Rows from block 13 of a small image embedding model, named by matrix and row number. Each number is 500 + 25 x the weight over its row's rms, rounded and kept within 0 to 999. All counts start at 0. Numbers have three digits each. After the name is the row's rms in percent of the matrix's.
Before each channel's rows are labels from the 100 images, of 14976, where the channel reaches its highest value: "peak on" is the class under the peak. Only what is clearly more common there than usual is listed. The data: rosettes with rotational symmetry.
# r30: branch 2 reduce pointwise conv (model.blocks.13.r3.0.weight, 132x528x1x1, standardized in use), inputs 264-527

peak on: backdrop
r30.33 091:446455471509509507534474513467457532487469479471541476457556496457509524510535538532533473499510505483476485464453522470510483478513459475479504466460484468529533477468479464532449466480484476483485502531479485517494516497493499527490512503492487528489533513518507479527519477503516490508490502485500501472495490518517497519510512503489498519507502498524488498477521506507500505503503512530503498521484516508497483522511494496534499494504503518512492473498498492503494518469496470472492533494473504523485487508505497484509516514494487487494526507504480527494491479505488511470512506480480490482522505524480502496526478505512508477502474480494495489473531483516476484498530509494498540535507537484545501481524524529496536531504504508478453454502492500502548488528539481537467469519535524485512

peak on: rosette
r30.70 104:541480512514485508504515504502515525509504526545508518524508513518470521493482518528539506479496553533535539575499515521502500456493522525523490465541529504536504511521511516519494488520542517513515509479502498501504481489479477467499500487504493478507485478484482478500489492509471499514492511500495471492503466488504488455481504475472497482439497495490489445500481502488471485501503457476507499515500501496505508470518484517485512509518510522517517513515507504518482512517520503515534481498504491492509501498478496500456469510497489479502481468481510491490497514511505495504459488499502491499516470519457457475511471456449535452483468478539480476453451461494475481529473525456492444432534522444493484485478465472496507477504488471442506507506494440477465510494483511508526484519444460500473

peak on: rosette
r30.98 101:463447504490508531500519494483461505506495509471523520488515516479518536514483485514517521519526542435518480451514498507538528522533499433478522469472527505501503507494514511527501499515458463493476447470482493530478461485516465478489474501500509525459484496463464488511467493507464475472489483486497498495484500484470477485489460519434499465461478476503506505490483513515518478502516504490504474503502485526521496502457523531517515488468540506506499489499445498524487519522510499477507521504511499480524517464505456499467523506484502432503479520462510491514506495506518469489490495510498499498504520501507520506506486552522496524520537544488520502513493524486480514468542492532514564534479512510516465496515498531487512517493514528517498492505487522509538508513528481527491487492548505474475

peak on: rosette
r30.104 116:479467494500467493531492501458450542483462498479533501472543494444490545501523509541545500515498520464509499513489511491532520496491485455482514507460515455543535478501499500550460501494481439488468494503496483519520494519524502484506500507483500512462491510504506509516517494506494506509506520505508495518510502495493503488500493510491501480504503488486498503501506513502499502503491512496502510485478505512494500501477513500507515517469506508510471504494489517525515508470485477487516497498478508516502518508501500517496509525497497489520502518494500499499503493511488501462489492473506507512527515538516514507526455521525505508497502522427525487510504505519472466492521518506499558517513553504563509489509525550513548528514505532493497504537508507519557479544554489552494489543551530491523

peak on: rosette
r30.126 106:464506486510484485485511513516449474514528494476499498470503534516506520511472471489492498503483499456497498455517468500533534493493483476484525529467506528459493506502522501495484511510482454515519444464507492500482468510538507484522461537501526529494487539438496524477509536516443499520508488509483522504494527465439517461445440539462505436443503446476520515482441538542519502512508524458514478496489539539504491499441542547505515505475556523494482492499459541517513503511528499492478509530507509551547540522491450510467534505526514464493465552433503470503515507486537459496505536491496507510520513533523502517568506533525514536516513529507511516542548520523511506510567532531514569562518555543575526513528531536527562527512527525534515520541519534511574520575565495552523500558551518494520

peak on: rosette
r30.89 114:475518485533471472492513487543468489540528501470509512481508543516488509498472467483502501486479509457497483453524472513520546470509483484499537516497517537463491533491524516491503526510485466524545464477510510476491480498551491486533473536503527534457500537467502537486536532511480509524515488507479517497484508473444523456446438544452500462439489470468521518493446527528510513527518510444527482479493527534506497502463541515479512509483538528514462508504465530513516503510514489501482490530498516542538543533499446514460545504531535466504487561482504495505532519476539482502485533484493513496507517520489492492550476505505519497493481492506511495501532487524481480507531535494489536530516551493566526515528537531536559529516522518492505502532521497509569505559571485531508504550560529490545

peak on: rosette
r30.41 107:522494498520493493499496530485496506495532503515474491540496487550503464515537498480499493512483505505484523498510489494478536474487499527490507542518478524493491515496490498491519502497524508487468456502509503509528505531523500503511507508492508518525478482498499515483485523516503479470517515500473476499502474488489512491502488519489514504493512496498490474490496508509483504512485466489512521501522447481539500481528483521520518520514500475529501502484508516502456526485458504513482514502503485451490499453479459504499520518493493496516506525488511498501511524522507487505510478514521521526498507488487514500498479486505489480476484515479511473471496507504479470501477490469471495485478486486503498518505536520518500507499503520471480488497499484502515477511509484502472551496515511552536

peak on: rosette
r30.57 112:452445489495511520515511486488469511510482490459538488447555488472495555500498502526532491527520515467520480484478500484543520507503476472470507471448534480510530467491495486538465482507494452489467471495485463532518476517525495497504508514519523535429512496490507511516499488518495487479514510512506519489491498510486496503500485529456496477492503472508509514494513527536502488516510518512513480515519496515526499515499539520527517507501539510523504482481475506515492532484491495499495528511502520501538514485521477505494524521499497450516502524488501503518515459517526489504504496484506513496502502529499493497525460532527517513492510550487494505497506494516471491487537520517505548525520532499560503514524513544514546512489523527500484487520514504521551491542569490547504505533562528462521

peak on: rosette
r30.19 108:471442483504478491532505498467467537492470486482534470476556475464488550488516522549540489501492533491502492513475536476533500509499482501469494462499518469555536465492494473552456487493508478463467486501475489531513489532519474507488513493503495509492514482494476496525494504496483471490492515499508496488483489506502492511510500495450511508499498515518493510496513518495505459497486501522503494534524486504537512521531511507532524524523520491532533502507501507516479544503483505503499524509504479486497508483512475496501506526492498444532505511473523506506496480529482498493500484529503490514511497518467493482514436500504542470478476530459498455462503483524439456513509516475509547496525536469530499525502502537517529510509531514474469503532518491485523483519521485538501460534527494445496

peak on: backdrop
r30.17 091:487466482473482497559447516410482549473470485496516491495540464474501534510528539550549481501500521503487514489468546476509514475468465490479520486492476447540542465495457471540458463453512466453446518524496498527529522519499512517497527498491487529473529496518503495512497492515524489505489526499491493525512503525534488510516536490508501517522511486512485484508516496482492493509506514517496514499465493483519488503515487498526527516478469504514467501483501524529500517478482448499503528489470497513474534492507495503512492526507488495523531491511515542472501490513471517449515488474519501521514511518469495489518458464475516475467444433471512461461473487528444450503497528478461488482533528472525515516505474480515535479505532487488487521523526499467521472532521490538520478533492486477465

peak on: rosette
r30.14 104:476504433533520500499512493534507495518544441511504461479498494529501495497490497493501450504500457479494515498441505454519471495527467501482452501546511520494496487451502457501463480511527500499499517517448529542504520515483493536450507479493476507575528508504500485517502495486507487474479533480502491542483496503510496499500511504510478512484479554533509490562511499516493506477500490516470531505504476451531509507527466473564516507495495473553502541470504504506499541485489464487501573452491503494483486506495497459496512526499438518540514481503523532487453521559488515487522502513507468510509520491482499495506506490491504476490498512518507485476526494479476506519478478469512506478488473482456515500528513516479457509515518482480501494462479488485469515459468512506477507460498486501515

peak on: rosette
r30.81 096:518495520488478497456493492503491478478512530520505526519495511502496484500484473472496530502490549480509512538517460534499512493513502504518535489504507543506462500526505523491499490506495511495510468487515479500479481487515511500531502516489545502453492523478505520457507499522478510514532462493453503475524516473472517479447462512457503438461520446470511500453456534517513515531511506446527492502503515537468512507460548547482484502472575525473475481510507514510519482495523521506503499551506514521543524500485476537496501477529510490485493534471498499530528499489533484499518491493505531530544484528511507498548497530535530503531488527528496522497515510517511514507539534517517551526536543500561497501537553562518532551535498544525510511527506507532551533548547519552532541538547540525536

peak on: backdrop
r30.72 105:478485451505518478531479498496454530489480460448514485478554487475497518491572534522520452503481486495484491483461524441512469458515478497482492493442484483520533490440474478523482496476481480477482509529471475507506519500508507522481520488500488530465521500524509473513500473504527476485488496496517509463511509530525487527525529524485477520525506488517506515489535503522513488504509526534500464505497495499510473530506491471530503494491502486507504465443506491485510507438492478492473522469488510501499456492526483483534520502496478483488532504525482517510475464497495515502513492477481477454488518428529512508469511523516425525505498486472504515512485514479541498437483433525482489509428433512484483482498514511465480509478489523513436455456455524502501464483492490486435516435497512507495

peak on: rosette
r30.113 110:455453487497502500528495491466463547483457484465530488467558477453487547485551511546548484521511521490506489510481525472526500505489486496478509468496507443546541462495485487556470495484517450466463504511484463527524501526512494509499511495511497530460526481508496499520488496501501480482501506512500502478490502521505479506517505512471498510506493488520490499499526511516509466508498511525506488512501488501513502511505510497528519525507505487520517475500493510520490530472474483495502521504484497481503502486522496491513510526487491479509511512495497516509496462519494501496500494508506484511514510531485499490523441494512529484481456508445513449474513497536442440507515527478480540506534543475538505518508517534525537513504509520481474490535521490505537478531529469541479486544540519482517

peak on: rosette
r30.108 112:456498487534512510520516493510471527515474483468553503461559520453495535497544502514521488516512490488508494471482500486541505507515486452491513527470522463512509498483524502531464535527483456519507490519485495501493493487517511502494506508498491537452515529496512503504540473487506525529500508487513512479496523514499506505516498506484480495506503494507517508501522503494508475483501516514481505472484531497498503508485502466508495497487492522493488502488492499490534499478491466472480509490473527539487489540517497495515534501510493483502500518497508506482477459491487492475491524466480490476524526555513509507566495522517521509490505501494521509512537501547516486532533551508496539528541579506572538524503511531558580517495523505505491499558554514491563505585568501537492488573547529494526

peak on: rosette
r30.50 110:493494482492484521492463508462509479465529481497489492527470468534508480521474491493496489508505499493463503490500495490505497522489471492481512512498456555499504498473452477485494484469490517474446449479511498503504490507513514486526501526503527489502476514477513518485513530526478514510531504514499520507516493475493526483479485502480511482500526459476519510485477540497500514525509502484522526531536514541516521495490544550512511514522555541508518503527482527521513509518519530518512508544523516515525530500507475525484493509523509494503484531480501475518530499499529473511497515533510539529518507493507487484520469523538536510505494563477503492487531484532459486503526525515513555526526518496523517549549570573530518545533525554501508516533528509549544492516536488538527542512556541506549

peak on: backdrop
r30.100 101:482487485505506476524469498474472525462445488449520502468542482444494509494578530527538492507480501490483476482485526483506492456519484490486507494449472463521531489487473503528470513471478476488482513530476465508505517499499509517490509492481484513454523504522503477501514456503525485509489501482514504458499508520512492504523523491502469514513500494509497500489530485497494489490493528525487489493464508508481467531495492471528509498475480501508482478464499494507510506437491459475484525476466508514488464520507513487516503507498489496502526496523471527485478459489483511473512484445472486443518516501537522522515506522519461523507492483468511514517518512527532499476519507537482518531489514512537487493483514512517533514483480495509446450522503520484536465532531490511451501520526513514509

peak on: rosette
r30.52 106:449485494521488486510507503515462488520528484464512508461511533503505521506486492497508494498501512464498497450487490492518503480492491474496525496471520520487500505492531497500481502510495479521508466482496486474455486475544481484509474521501511531475489521487486525507513517500467503512492476493476507491488504473441503489473438539490482458449478443494489516471478511539507512500498507492510492514520523536499508501486523513475466472532538518502517497510494496459519479516519536485501490518509505534522498514490474505471549449528501486454480555477491482520502476479533486513487519503470513497540527540514526525561508521512516527507504507504530517524539524526505510504558532532519558552528555530567517513530539536536550536515525517524507516542536527509579521563576487561521497554562522487516

peak on: backdrop
r30.44 094:490474450511508506528482491487485524472504438477524494497540465479491497501567519513498449517513499510499491501444512427523448477518466497470485493479489494518520464446465470510457499473500498463465496517466477497514498500524504524490510490549491530469514495527513483538498503515503479495498480501529529435498512521513492517530510524470454526511508473532487532468539515525534506509496521543500447536536510521502533535518515506527495506560523510503543470496493492492502518484500527489525520504511518508516477485546482484527522507504493474480521536509475510530486465492508499533510494500499478421494517480504494483487509511524486502495495508460502498485504489510516476471496502512483515518498489491517500525531514514509514519517518538497458482516516523527512488513517488526486529513532526489516

peak on: backdrop
r30.76 086:525517482516526502526517507524466515512509486501511491503543533472500506495543511526532488509514472479526503437487508464514505515510509474495511469468514464510540513469530497515502517526458475528524485501476502484486496473496504512479512482487471573470533498502493486498469517495511456473490490513441489450484514540501495543530477527451451493497484482509517501482506508539500442508521522514497417461503515499509498511456498508495488482443520504472472484467487519496517491480511498459449529488495522514505492487516467488527561493515507467478506518512526494504476509469520497482505516479455490465483505434525508505443521532495464549488533533509517520532445505470541501467492466552495481460447447544438473478522529497456444503510509536529492497448466535519475482461468470510488495450494484481500

peak on: rosette
r30.90 102:534478526510486508510526500505515526513493531535512520516506523506476522487475521530538525487501548528532531563502518529504496466490526515536500468533533503534515516530523526522497486524522518526526507482503496497495484484477481476507501490491500479501488484487484489491492494509475504515495504499484480485504470497499478472488496484473503479437498491489488458491486505482476484501496473480506491510498506499500512468507490519472506511511515521507503511513509504522485500512516508506529476504501487492500512500466504504466478502495497486503478478481503494492501515502500498485446487504499497502505453526455436449511454453452537440469462485527464462446451438497458471528466525442489452437542522442501485491485468480498518479504491464440507508512504438470475516498493505511525494525449463496475